From a checkpoint of a small model that answers yes/no questions on an image's attributes.
Model: 14.2M parameters, encoder arch coatnet, encoder patch size [4, 4], fusion encoder width 320, fusion encoder layers 10.
Training: soap at rate 0.0013, 6600 steps.
Data: 145000 training examples, 23.3 epochs.
Rows from block 3 of the fusion encoder of a small model that answers yes/no questions on an image's attributes, named by matrix and row number. Rows with one number belong to one neuron. Each number is 128 + 24 x the weight over its row's rms, rounded and kept within 0 to 255. All counts start at 0.
After each neuron's rows are labels from the 100 texts, of 14848, where the neuron reaches its highest value: "tokens" is the input token at the peak. Only what is clearly more common there than usual is listed. The data: views of escape-time and Newton fractals.
# fc1: MLP up (fusion_encoder.blocks.3.mlp.fc1.weight, 1280x320), inputs 160-319
# fc2: MLP down (fusion_encoder.blocks.3.mlp.fc2.weight, 320x1280, transposed), outputs 160-319

fc1.743 [149 155 113 127 117 152 150 159 161  95 122 166 116 106 117 117 140 134  75 158 142  96 150 154 158 113 143 134 115 126 137 127 172  78 107 146 155 121 108 108 106 148 119 149 147 133 119 171 116 128 138 140 131 123  95  66  94 143 136  93 136 140 134 103 122 149 109 114 136 133  89 119 101  97 150 107 133 149 161 148 136 123 112 109 105 136 136 142 149 121 136 112 131 136 146 112 100  86 105 138 104 136 117 119 122 160 114  92 131  94 126 132 118  86 123 153 135 162 126 108 122 132 107 119 160 125 140 136 137 114 123 110 123  86 147 124  98 137 160 159 151 106 133 147 157  99 151 124 123 161 124 113 107 174  84  74 115  97 117 127]
fc2.743 [109 104 126 134 127 144 108 116 121 128 177  92 130 142 129 126 145  79 151 106 135 186 149 126 103 135 139 125 129 129 138 113 109 156 124 150  76 123 136 133 143  87 138 128 123 129 167  80 164 123  89 146 142 164 129 176 145 130 116 115  85 123 146 148  99 118 128 138 146 127 165 161 152 179  97 160 106 120 100 104 127 108 128 117 134  99  75 100 106 130 110 146 151 130 134 177 142 128  90 146 165 124 119 129 157  91 101 123 138 134 108 119 118 159 157 100 136 115 168 159 149 122 150 150 136 124 131 141 129 153 151 132 137 177 117 169 137 130 146 109  76 143 157 127  75 156 110 132 136  75 149 146 156 112 170 167 155 134 185 108]
tokens: "pastel"; "Newton basins of three roots"

fc1.710 [149 150 145 112 128 160 156 111  94 143 140  94 152 124 140 184 155 120 105 130 158 120 140 124 116 145 140 150 125 169 117 132 117 158 139 116 105 129 121 114 136 157 172 137 114 140  95  96 128 112 136 126 123 137 174 144 121 153 199 122 158 106 112 127 154 149 143 100 171  99 121 133  92 113 162 107 128 112 131  79 152 138  67 132 172 110 163 147 163 136 109 169 133 135 102  87 170 134 116  89 131  74 150 161 131 172 109 115 134 167  76 117 129 147  76 104 146 157 127 106 157 143 119 121 149 146 105  96 134 125 161 119 137 184 142 163 186  79 124 158 138 121 106 133  75 101 122 117 137 100 127  72 129 163 135 153  94 130 129 120]
fc2.710 [108 141 108 153 108  80 127 152 145 154 107 155 108 127 110  41 107 136 168 117 120 138 151 152 174 119 124 115 132  82 128 128 148 111 122 142 142 104 144 163 146 109  84 135 136 136 141 160 135 152 128 127 134 124  60 143 103 154 100 116 130 145 151 127  97 118 120 107 148 156 148 143 167 139 137 126 153 114  95 166 118 114 147 111 107 167 114 117  88 123 152  89 154 170 172 154 115  98 146 143 114 133 115 133 107  90 130 118 112 109 136 145 129 141 157 160 139 145 167 120  68 135 143 101 108 103 175 140 126 116 116 134  93 101  95 106 125 155  89 144 133 173 179 147 179 154 131 132  67 174 136 148 112 107 108 112 154 137  85 141]
tokens: "cubic Julia set"; "close-up"; "quartic Julia set"

fc1.187 [ 91 135 152 141 140  94 142 103  93 116 124 163 144 110  95 105 134 174 105 129 157  93 186 132 173  89 122 116 114 133 160 127 124  91  88 124 115 140 129 133 119 110 128 158 125  95 117  75 128 119 113 101 108 162 105  88 126 113 137 177 137 103 141 132 177 182 114 107 126 149 101 134 104 158 120 102 115 147  91 120 128 114 111 112 161 129 159 153 142 136 146 121 153 123 103 118 141 100 106 120 122 103 106 197 151 145 150 124 120 111  98 148 124  88 125 134 120 110 108 169 147 146 125 130 135  93 146 127 102 153 101 179 117 100 117  98 118 105 132 102 174 131 119 125  98  82 156 122 115 149 101 132 122 116 140 133  76 110 134 127]
fc2.187 [185 120 139  96 125  99 129 152 168 138 126 114 113 117 142 118  99  97 129 140 113 149 142 137  90 170 145 121 166 104 102 103 120 154 122 120 127 104  98 132 152 123 122 118 105 141 154 164 101 131 127 115 171 121 104 130 136 138 149 105 143 175 130 138  91 103 131 108 118  94 136 129 153 117 138 206 141 124 152 143 150 114 111 129 113 129  75  87 136 133 152 101  85 120 169 144 110 142 141 126 145 153 104  78 101 109 102 132 127 122 186 141 139 146 149 170 136 140 191 113 117 105 159 131 153 105 122 117 166 117 133 112 119 148 142 119 157 130 117 155  81 140 159 168 130 179  87 115 133 100 156 158 157 106 146 118 175 120 135 124]
tokens: "pastel"

fc1.734 [140 130 165 121 174 113 130  94 120 112 144 169  98 114 120 109 162 108 122 106 122 108 133 131 155 144 109 125 140 136 113 139 148  87 103 122 109 118 111 133 119 124  89 166 119  88 130  98 138 111 122 100 116 104 108 125 145 121 105 112 152 114 176 148 179 118 137 153 114 137  93 134 163  93 105 152 118 163  79 106  86 134 144 102  99 142 106 163 121 133 132 128 130 116 158 166 153 104 120 161 128 166 134 143 125  74 112 125 122  99 143 141 116 133 103 149 135 139 116 176 149 118 109 124 120 131 131  95 134 122  87 163 143 115  88 117  90 135 136 118 134 144 116 141 130 137 138 105 111 146  83 128 101 167 108 142 142 142  83 146]
fc2.734 [148 157 145 135 127 122  90 151 118 127 137 132 132  97 151 147 118 147 154 158 117 127 162 130  97 120 120 158 126 140 121 122 124 150 136 140 119 159 112 118 114 108 171 179 146 129 130 129 110 151 130 114 145 163  93 141 122 116 142 140 118 118  99 106 116 135 123 132 167 129 174 123 111 176  93 138 117  78 150 166 165 140 111 200 112  98 126 101 165 136 105 180 136 134 151 113 120 141 138 131 146 121 126 134 114 122 101  87 139 120 137 106 131 145 139 125 132 114 155 109 142 128 105 114 163 119 107 168 140 170 149 110 127 137 129 153 166 120 149 139 110 123 164 166 128  90 115 110 149  76 160 149 153 112 149 115 128 120 158 129]
tokens: "pastel"; "dark"

fc1.764 [121 115 135 111 165 122 118 117 111 123 162 156 145 158 141 110 130 123 121 106 170  79 108 141 143 130  86  90  88 107 169  91 151 125  95  85 136 131 133  99 151 174 109 120 170 143 140 141  95  97  86 133 132 143 130 145 132 134 134 143 139 125  85 153  83  97 128 110 114 113 118 120 127 163 153 107 121 130 115 120 145 112 172 101 158 124  85 126  89 130 134 120 155 112 122  89 115 128 115 170 108 134 158 157 160 107 124 129  78 100 108 142 135 125 150 179 141  86  80 170  72 149 131 133 140 112 140  70 109 141 120 104  89 103 108 144 146 115 119 108 190 111  97 142 152 130 151 122 174 104 105 129 153  95 138 140 108 125 153 121]
fc2.764 [123 135 150 133  83 118 146 140 157 145 102 106 105 113 124 113 130 106 133 132  97 152 117 135  75 113 167 147 134 128 124 138  76 154 137 143 106 129  93 144 146 103 136 138  96 101 180 131 150 141 146 114 148 138 119 134 166 121 107 135 139 105 169 103 158 163 102 134 129 134 140 155 119 101  94 147 113 125 129  94 112 131 119 148  46 112 119 122 167 152 107 126 101 133 146 170 114 117 130 117 150 140  92 118  83 136 120 146 132 146 121  89 103 129 118 118 114 179 154 111 167  91 125 103 154 129 124 168 176 107 126 107 185 144 104 123 126 114 153 141  74 159 165 126 102 139  94 122  85 128 186 146  93 141 124 113 154 143 129 148]
tokens: "pastel"; "cool"

fc1.695 [155 136 104 142  95 124 131 167 161 139 107 121  39 127 128  90 158  90 123 147 126 102 141 114 150 121 138 119  81 118 111 129 140 115  73 129 137 135 153 131 113 166 126 155 170  85 142 124 127 158 112 124 102 139 110  78  77 113 136 144 166 153 147 105  96 129 115 102 110  96 119  66 127 155 154 137 170  99 140 107 119 136 125 129 135 137 122 114 108 113  63 142  95 141  93 122  94 161 118 136 139 123 111 155 134 156 128 131 123 130  99  94  91 138 126  99 132  97 174 119 100 134  78 144  99 156 106 137 133 122 117  93 192 138 104 121 130 150 128 157 106 104  99 130 127 114 169 124 149 110 147 128 149 153 126 110 150 168 140 170]
fc2.695 [122 111 150 137 163 127 139  76 130 115 139 107 186 123 142 144 130 152 147  91 106 126 120 163 148 112 107 130 150 178 156 143 122 114 145 156 122 120 101 116 131  86 111  91  78 132 118 135 162 125 121 137 141 128 111 137 135 146 148 130  77 131 136 117 148 160 151 130 156 138 141 142 119 114 126 115 102 203 103 157 135 146 150 167 103 142 140 131 139 112 166 123 118 176 175 127 112  98 112 145 110 126 119 127 121 144 132 131 113  96 159 140 161 134 160 111 110 154 124 135  98 118 180 156 101 142 131 126 145 132 113 165  80  86 119 141 150 136 119 129 138 108 145 113 102 130 124 148  89 128 131 113 109 118 103 173  67 129 144 108]
tokens: "cubic Julia set"; "quartic Julia set"; "burning ship"; "exponential Julia set"

fc1.431 [139 123 118 135 134 122 171  87  90 112 129 128 166 124 100 163 166  81 103 109 141 111 123 127 140 134 140 142 135 114 136 130 120 131 148 159  94 133 113 114 114 114 106 140  94 156 113 127 141  87 110 149 113 147 139 132 116 147 131 154 168 106 117  96 133 138 138 133 157 129  93 158 132 112 159 118 117 118  92 126 129 103  80 112 177 104 158 123 133 146 121 111 128 162 137 118 153 116  79 112 134  93 126 172 107 171  73 104 118 155  91 123 120 129 116 127 162 163 131 117 142 155  96 140 139 126 137 120 119 161 157  89 152 120 125 126 131 121 178 181 149 147 107 103 149 122 111 137 147 112 137  81 155 139  97 130 140 111 116  86]
fc2.431 [164 134 110 152  90 131 112 171 145 162 123 106 117 125 166  91 114 111 155 106 121 132 162 127 162 120 139 138 129 124 165 121 141 120 104 132 170 108 123 135 170 140 146 161 140 100 114 114 146 160 149 130 136 115 102 106 112 141 103  85 106 160 132 139 133 132  93 107 141 136 171 104 167 173 128 155 155 133 123 137 129 156 142 123  95 158  72 124 127 119 122 150 170 143 113 151  89 109 127 144 108 124 152 141 136 103 126 156 133 111 130 136 126 178 122 113 104 144 156 142  76 118 180 102 125 121 166 137 149 125  83 146 120 167  91 148 156 118 101 118 113 138 176 138 107 145 130 107  69 120 154 174  92 122 163 148  95 125 160 169]
tokens: "close-up"; "Newton basins of three roots"

fc1.11 [ 99 132 124  83  73 162 146 113 112 125 102 114 139 146 129 190 146  85 150 104 142 120 147 124 110 211 119 151 166 121 178 105 137 132 132 187 114 108 142 133 136 160 166 133 128 134 119 123 158 136 154 185 113  98 190 209 137 119  95 124 172 100 153 126 136 163 155 138 151 141 138 184 104 126 177 133  95 121  82 105 100 103 140 120 118 121 137 104 177 170 150 127 136 109  89 100 125 125 138 129 103 148 146 149 147 126 126 106 156 108 122 123 129 137 130  79 115 146 141 140 110 106 151 124 144 170 158 130 105 129 140 188 115 112  99 116 132 154 105 105 137 128 124 103 126 154 130 113  91 131 126 107 137 138 141 115 128 141 151 120]
fc2.11 [132 162 121 138 163 104 147 147 127 116 141 114  83  92 134  82 130 140 141 140 111 118 112 122 141 104 113 141  97 144 111 139 127 145 149 128 146 127 108  99 156 114  84 132 159 131 121 127  80  96 126  82 181 144  48 126 106 124 140 128 119 146 112 127 122 127 100 109  94 155  97  46 152 135  96 118 153 151 188 151 114  85 127 168 153 152 114 153 132 113 137  98 114 173 166 175 154 130 151 115 135  99 151 138 102 145 163 144 150 155 112 136 141 141 124 178 141 125 123 131  91 108 126 154 133 128 130 133 113 116 105  88 119 137 128  99 131 116 123 154 121 106 135 134 138  44 149 154 151 159 106 179 120 137 129 161 141 136 106 149]
tokens: "close-up"

fc1.657 [124 152 109 127 120 116 135 103 162 106 133 174 132 133 111 122 134 112 111  99 105 133 135 195  96  80 120 130  58 138 106 152 174 109 156 163 133 103  99 164 143 145 102 144 127 120 109 105 114 143 104 141 149 130 103 132 162 121 126 123 106 107 150 103 112 172  92 155 110 165 103 147 123 102 141 141 127 134 145 154 185 151 108 123 138 138 144 179 141 132 142 145 114 142 144 125  85 134 130 173 140 133 110 173 162 141 111 139 126  72 157 103 120 155 123 124 137 149 151 136 140 137 121 141  95 159 108 189 121 103 118 127 118 109  97  67 113 142 134 131 145 124 137 103 152 126 122 122 127 141 121 104 144 142 109 146 133  98 208 112]
fc2.657 [158 113 110 148 158 143 141 138 119 132 144  89 115 136 124 166 122 135 155 141 108 139 138  88 136 119 123 158 182 103 125 105  90 144 126 126 157 139 157  89 123  95 183 125 143 124 150 130 140 145 141 119 120 141 145 136 105 146 140 140 142 207 117 118 149  83 121 137 150 125 125 108 130 157  98 141 138 147  73 128  73  98 145 142 114 122 137 138 149 120 113 115 144  95  66 140 144 128  72 134 118 102 165 115  95 114 113 141 138 123  82 122 153 104 149 126 125  98 113 147 139 122 108 135 165 119 124 112  95 165 137 170 151 138 181 208 120 121 134 126 139 125  86 164  73 135 117 140 128 108 103 155 144  88 145 148 127 144  94 124]
tokens: "dark"; "Newton basins of three roots"

fc1.742 [107 146 117 161  95 106 163 158 161 114  97  83  47 123 168 105 141 105 145 149 129  91 144 135 147 128 120 107  84 118 128 114 129 128  79 125 177 140 123 150 114 134 186 142 166 131 133 165 107 120 132 140 122 128 137  82  60 111 157 127 155 185 121  97  89  83 125 112 155 111 152  89 120 153 171 108 133  62 170 135 116 151 149 177 159 103 108  99 131 130  88 115 107 103  96  91 105 156 109 111 159 116 121 142 130 136 107 144 112 121  87 118 138 118 146  85 145 118 143 114 113 144 115 145 117 115 115 145 122 136 176 117 146 122 142 113 154 153 132  97 124  54 102 138 112  90 120 151 132 109 136 131 152 126 110 111 139 149 162 158]
fc2.742 [138 121 147 120 130 154 130 110 143 125 142 129 137 151 100 148 118 170 153  92 128 157 122 121 158 124 121 147 159 152 128 132 149 114 160 146 122 142 109  84 133 139  99 102  88  94 149 100 160 170 158 150 142 135 126 141 131 147 130 126  58  60 181 131 139 172 142 137 121 154  94 144 136 109 144 102 137 227 130 158 151  88 146 122 101 155 149 164 134 123 155 148 126 168 181 153 123  73 104 136  43 136 138 142 150 164 116 173 112 136 141 151 112 137 132 141 115 123 113 131 112  90 131 140 116 108 157 110 153  97 111 144 114 127 121 126 104 129  83 164 145 148 170 110 127 139 156 131  73 147 104 118 108 124 115 168  99 119 126 134]
tokens: "dark"; "vivid"

fc1.140 [139 136 122 144  85 149 121 143 153 141 108 106  88 133 144  93  99 115 109 133 112 117 133 164 107 114 146 110  80 112 101 116 113 125 101 138 146 128 109 141 116 170 179 165 171  99 122 141 149 146 128 119 116 159 134  89  92 103 117 127 139 154 121  86 113 141 103 147 143  67 160  73 124 121 161 103 148 121 171 116 134 164 124 152 132 117 122 123 152  83  84 155  92 132 127 132  88 143 149 141 129 136 141 114 134 149  99 105  68 134 104  81 101 140 133 107 128 140 139 131 124 115 143 135 111 127  74 152 119 117 149  97 192 166 137 100 139 128 109 119 143  98 103 175 132 145 137 127  99 108 164 140 125 110 145 109 134 112 151 141]
fc2.140 [103 126 121 168 160 119 178 133 157  84 135 106 124 121 131 158 110 142 149 110  99 117 132 126 168 109 118 163 144 164 148 134 144 131 116 138 159 129 137 144 136 105  93 113  74 111 150 152 135 116 122 141 133 103 116 104 135 162 160 128 128 100 178 144  99 122 128  92 110 163 113 178 100 114 166  86 122 161 119 148 117  95 142  96 126 160 143 135  94 137 164 114 130 160 146 118 171  47  90 128 100 106  87 149 134 148 133 170 145  96 119 163 138  98 128 111 147 128 111 125 127 130 102 165  96 131 160 118 154 118 143 157  85 102 129 111 124 139 142 118 165 136 133  83 120 138 129 161 120 180  95  89 128 121 102 153 131 136 113 110]
tokens: "dark"; "vivid"

fc1.357 [127  80 121 104 163  84 126 102 124 102 142 139 132 132 107 151 118  79 154 131  88 130 133 126 112 129  82 131 122 111 123 110 129 110 152 141 144 155  86 114 137 135  74 121  90 135 145 105 130 127 104 161 101  92 151 136 146 125 120  90 138 107 121 158 156 123 149 136 100 130 126 182  98 192 112 116 130 142 101 126 107 142 152 101 148 130 123 151 159 140 142 135 114 128 138 107 164 114 140 136  97 161 129 154 118  73  87 106 123  90 110 161 140 108 161  84 153 159  94 112 181 162 161 152 119 147 135 115 161 178 113 175 129 107 126 132 146 154 173 103 117 154 131  99 149 138 164 125 176 104 140 112 148 115 104 108 135 118 105 144]
fc2.357 [147 146 160 150 109 105 133 154 119 141 135 106 133 129 162 125 100 167 151 156 171 127 167 124 120 149 173 134 126 135 149 118 115 123 104 119  66 116 142 128 110 135 152 154 154 122 127 131  94 138 149 112 142 145 114 118 111 151 141 163 138  97 155 129 122 172  78 149 130 126 138  84 145 106 110 153 139 151 133 116 190 123  85 134 118 139 105 135 111 113 117 120 152 139 104 163  72 162 155 119 112 117 153 104 113 156 132 154 155 136 156 112 105 142 106 195  89  93 135 148  77  73 127 112 171 110 157 152 109 127 115  92 139 121 114 134 135 114  96 144 104 111 135 160  89 107 108 111 123 121 133 170  87 166 155 114 117 111 137 129]
tokens: "close-up"

fc1.560 [152 113 146  99 137 167  92 139 156 115 174 173 114 128 105 120 124 135 122 150 123 138  88 145 113 130 117 114 128 125  91 144 129 144 171  94 125 119 100 115 125 202 114 139 171 171 122 125 129 129 140 130 133 128 150 147 142  87 111 110 146  77  92 126 203 120 110  97 119 114 128 121 143 136 114 123 164 174 103 132 154 106 131  96  85 164  93 122 141 123 168 139 123 131 133  95 138 103 138 112 108 165 145 114  92 101 145 110  81 111 134  96 110 145 158 143 103 120 131 110 132 146 137 126 142 161 112 127 170 150 123  94 161 144 105 168 164 127 139 138 149 137 134 144 155 115 187 122 103 117 114 157 126 142 115 131 136 119  83 181]
fc2.560 [ 62 138 125 136 116  90 161 124 103  83  69 101 143 100 144  95 121 103 135 121 125 146 132 152  97 139 143 104  88 117 182 128 135 114  98 137 106 112 153 170  96  73 137 122  81  85 134 131 129 131 110 103 102 130 100 115 127 126 121 131 133 128 168 146  85 163  94 163 123 127 135 101  89 115 127 128  93 137 146  95  90 137 110 152 149  73 133 131 135 121 109 147 124 131 108 143 123 147  93 172 169  84 127 128 129 116 123 158 129 110 111  90 117 118  95 126 164 143 118 152 122 122 131 102 111 138 135 110 104 134 111 141 135 115 124  97 106 153  94 115 101 104 128 122 107 154  88 133 146 159 148  97 114 118 136 129 129 157 135  94]
tokens: "cubic Julia set"; "Julia set"; "pastel"

fc1.27 [161 125 150 135 167 102 137 107  99  94 130 178 134 124 116 123 143  96 124 127 127  98 123 135 147 159 108 126 153 127 128 147 164 105 131 136  91 117 118 124 122 107  83 159 104 104 121 105 131  97 116 132 116 122 115 161 140 127 151 135 144 101 151 148 183 139 132 123 130 139  93 160 139 121 120 154 104 160  62 122  92 114 141  88  98 129 115 165 114 143 142 123 141 136 144 155 179 112 109 127 104 142 150 160 117 101  99 115 123 109 120 182 102 142  92 132 140 151 112 156 151 140 120 132 103 141 131 113 142 139 117 169 141 101  95 134 121 127 149 139 120 146 127 124 122 126 127 103 116 115  99 115 131 162 101 136 122 129  94 118]
fc2.27 [110 127 134 111 118 149  82 146 141 146 126  98 123  94 155 128 147 157 176 130 155 138 155 131 120 114 124 170 124 127 137  96 117 139 133 126 139 145  98 127 137 137 181 207 178 138 138 110 127 161 134  97 137 163 100 122 105 139 117 121 119 133 118 121  89 139 122 154 178 144 167 108 128 141 120 153 128  85 131 120 152 163 111 167 139 114 112 100 159 136 106 169 148 127 149 135 118 122 148 131 139 125 138 133  99  99 117 100 139 126 139  91 142 132 134 150 122 118 183 136 124 124 115 128 158 115 125 159 140 149 115  97 148 158 131 187 151 120 141 125 103 128 175 172 136  83 127 128 109  94 158 149 129  99 157 126 129 139 142 138]
tokens: "pastel"; "vivid"

fc1.184 [129 127  96 148  73 116 149 160 133 119 118 142 112 139 151  95  88  79 112 167 109 147 185 152 121 116 152 111  99 146  81 104 147  99 121  87 137 109 120 130 122 150 154 116 114 153 138 150  96 147 115 147  99 125 112  48 107 175 147 128 113 172 125 131 168 142 113 135 117 102 135 122 110 136 125 114 119 145 129 103 134 179 127 126 126 121 141 151 176 118  81 174  73 110 125 107 107 140 130 164 129 125 130 123 130 153 129 116 116 130  83  71 121 131 117  86 163 161 144 115 146 120  62 145 104 137 101 179 141 118 128 139 168 110 111 137 126 135 131 122 171  98  90 163 125 128 154 178 129 116 112 152 119  72  95  68 114 156 118 119]
fc2.184 [121 126 127 143 148 113 138 118 150 158 111 117 128  94  93 138 127 171 162 113 118 137 127 138 161 141 140 164 116 133 186 146 115 142 142 151 152 128 131 134 128 143 129 119 106 103 105 115 161 132 123 146 139 118 102 134 117 146 132 136 141  85 158 109  89 149 120 104 140 150 136 176 141 119 149 102 158 154 117 163 119 130 143 125 135 165 106 128  88 116 175  92 144 176 154 136 130 105 138 158 112 140  83 157 126 106 119 100 117 104 127 166 146 111 125 132 126 124 155 151 130 144 135 133 131 131 152 123 164 141 119 138 113 126 127 175 133 153 143 123 130 137 206 109 114 153 127 122 122 185 147 106 120 190 111 144 119 140 165 126]
tokens: "cubic Julia set"; "quartic Julia set"

fc1.635 [118 116 141 108 150 161 104  96 154 129 148 168 121 140 126 148 103 108 145 114  97 151 102 143  92 127 106 130 124 113 140 135 118  79 159 149 108 123 119 117 135 164  89 126 120 157 133  88 165 137 136 129 120 119 121 159 140 120  97 102 140  79 128 130 181  99 146 128  99 161 132 193 106 166 152 108 135 169 100 112 119 116 140 122  91 170 137 137 137 130 154 141 173 109 110 130 189 110 156  97  66 128 131 134 111  84 159 129 150 118 128 159 131 123 158 129 136 152 144 122 155 138 156 136 121 150 124 164 184 137 126 116  94 127 112 152 122 142 147 123 113 174 114 115 118 105 158  89 153 150 115 147 146 143 105 145 121 152 114 153]
fc2.635 [139 111  90 124 138 100 148 111  97 104 113 101 154 165 162 135 174 150 135 178 140 113 143 112 138 131 162 101 114 136 134  86 139  94  90  68 123 131 164 162  82 105 142 119 153 101 122  92 100 118 128 132 117  79 106 131  91 148 122 116 118 145 149 158  69 144 133 128 150 110 135  55 125 129 103 173 130 144 143 110 131 135  97 111 165  88 124 154 140 126 128 119 111 146  89 160  98 149 109 172 137 107 156 120 100 135 123 132 102 128 111 118 137 151 122 123 104  80 115 145  75  86 166 120 150 136 109 131  88 149  86 166 169 106 114 137 161 162 105 151 108 102 145 111 116 139 125 143  84 138 128 142 148 152 200 127 115 139 168 103]
tokens: "close-up"

fc1.460 [175  97 126 104 116 118 124 139 124  94 127  98 142 132 165 148 129 127  84 168 134 138 159 115 144 106 101 171 120 166 118 121 155 121 122  85 144 128 147 115 105 107 101  89 142 145 144 140 111 150 114 131 170  75 117 115 100 148 176 106 129 165 120 148  99  93 127 138 125 149  98 167 143 138 135 132 125 116 168 143 119 151 125 126 179  98 136 128 116 124 111 140 113 129 101 127 139 168  96 133 158  78 113 153 128 119 120 158 137 136 108 116 152 114 112 118 129 193 155 100 125 128  95 134 127  94 149 117 150 122 134  95 112 132 153 162 170 170 143 160 133 113 136 110  95  90 164 147 190 127 115  70 115 137 124  80 143 165 110 120]
fc2.460 [107 109 130 168 118 161 109 136 159 200 124 149 130 113  88 107 143 129 143 104 143 130 110 114 138 126 154 154 150 134 140 150 110 116 142 140 127 116 141 118 136 138 184 135 108 116 125  85 157 160 157 145  77 127 137 125 124 148 108 151 130 107 136 117 125 182 131 146 148 158 153 119 130 152 119 136 140  93  73 146 150 139 149  86 105 161 115 156 147 139 155 103 151 138 157 147 103  79 158 127  80 191 143 120 119 126 127 119 107 114 125 133  86 144 146 129 136  92 114 155 124 145 134 142 147 163 161 142 111 138 104 163 130 125 118 133 151 108 116 105 124 110 109 173 149 144  97 139  85 134 153 168 111 147 104 172  87 122 137  97]
tokens: "pastel"

fc1.751 [106  97 133 129 134 143 137 123 116 131 143 115 176 129 141 132 104 136 150 148 129 160 148 121 171 164  88 138 135  91 108 129 135 116 136 148 128 132 161 125 141  92  62 112  88 168 116  80 145 124 139 169 141 132 156 165 109 153 159 144 149 115 102 154 150  89 156 115 107 120 116 150 116 170  99 137 106 133 110 110 137 137 152  76 185 146 116 147 124 179 143 104 127  90 114 110 161 140 151 143 105 128 133 124 134 130 137 141 157 103 135 169 144 114 140 110 120 141 107  71 178 127 155 127 142 122 161 138 109 162 124 123 128 119 130 154 181 118 156  99 142 112 158  82 101 114 144 148 170  90 117  96 100 136 114 140 112 119  55 113]
fc2.751 [171 138 140 152 116 105 112 121 162 112 117 149 119 116 117 120 134 133  95  92 160 116 117 122  87 143 186  97 124 134 177 117 110 105 104 103 116  91  77 106 136 146 160 157 124 116 119 149  99 141 122 101 139  73  97 116 119 140 102 161 135 136 156 100 106 209  93 165 132 152 135 112 143 117 126 138 151 120 101 121 110 102  94 167 132 135 152 104 122  85 145 140 154 180 130 121  90 129 158 108 147 138 126 103 103 124 134 122 105 159 111 103 130 131 111 175 148 135 170 183  84 135 143 104 140  99 142 107 131 123  85 139 120 121 108 121 141 111 100  99  72 135 120 184 156 139 112 118 124 166 152 142 123 128 134  93 128 120 162 157]
tokens: "dark"; "close-up"; "cubic Julia set"

fc1.488 [184 109 109 136 109 176 126 108 136 124 150 147 117 146 185 121 129  52 107  89 123 111 105 126  86 121 119 108 116 119 141 141 118 142 146 160 104 127 126 150  86 138 128 115 164 145 109 151 124 108 115 118 129  92 115 125 105 101 145  93 138  85 141 112 119  97 116 137 130  93 122 132 123 126 176 175  98 110 170 136 117 120  97  96 119 123 116 140 112 125 123 153  82 146 126 123 126 117 140 129 168 109 170 117 112 128 120 114 100 127 116  66 103 163  99 120 117 132 136  92 120 142 111 145 122 158  69 132 139 126 150  83 122 114 121 106 121 108 111 149 156 129 153 128 116 109 113 138 110 115 137 108 145 130  91 120 160 115 124 137]
fc2.488 [ 48 159 131 141 141  91 143 129 105 111 126 119 121 120  90 146 149 148 147 119 101 121 132 132 181  84 121 163 143 124 133 149 171 123 128 130 163 135 119 131 167 103 121 136 139  90 143 114 143 163 136 167 124 134 127 140 123 168 112 122 105 184 156 110 127 177 123 113 134 144 142 142 139 153 106  75 144 167  62 110 122 113 153 142 107 153 128 151 157 120 117 108 177 144  97 148  88 115  77 167 108  79 127 154 126 131 134 144 119 130  86 111 158  95 124 113 151 151 119 130 104  95 105 102 137 120 151 121 100 141 122 139 133 152 146 142 100 130 104 110 139 132 143 140 134 150 150 128 109 163 118 134 106 120 123 140 134 121 127 128]
tokens: "dark"; "vivid"; "quartic Julia set"

fc1.426 [146 123 125 112 134 141 102  70 147 127 150 110 143 138 131 176 139  66 118 144  93 132 104 138  86  86 141 155 135 137 154  64  60  96 127 149  99 148 124 100 146 106 130 130 108 105 124  84 105 103 130 130 143 146 143 106 140 178 133 118 114 121 107 147 128 128  95 164 118  88 118 140 104 172 136 113 104 133 144  81 117 158 120 124 145 129 160 129 136 119 128 162  93 163 116 128 190 106 129 182 113 114 137 144 113 138 130  95 117 128  99 133 110 136 139 139 154 136 142 174 181 139 152 147 106 141 102 142 167 152 128 106 112 150 166 128 117 131 137 123 137 135 100 128 124 109 161 129 141  95 125 104 152  91 105 135 139 123 118 112]
fc2.426 [133 137 114 152 111  90 133 173 118 151 120 143 130 133 154  65 123 166 174 153 162 113 153 150 163 158 128 117 113 120  91 167 174 118 104  90 127 140 140 169 135 157 128 135 115 142 131 168 124 140 128 167 126 112 130 129 118 118 145 126 138 119 145 128 126 115 139  73 135 124 133 149 178 114 139 163 157 132  99 143 156 131 103 134 151 145  94 132 116 149 138 116 158 123 117 151  62 154 126 110  90 156 103 135 159  94 104 137 138 116 161 113 131 106 108 135 111 125 117 107  63 113 156 105 134 144 135 152 115 116 137 132 139 107  78 141 173 117  82 136 131 146 172 129 110 146 105 141  76 136 121 162 112 154 137 126 119 129 120 112]
tokens: "close-up"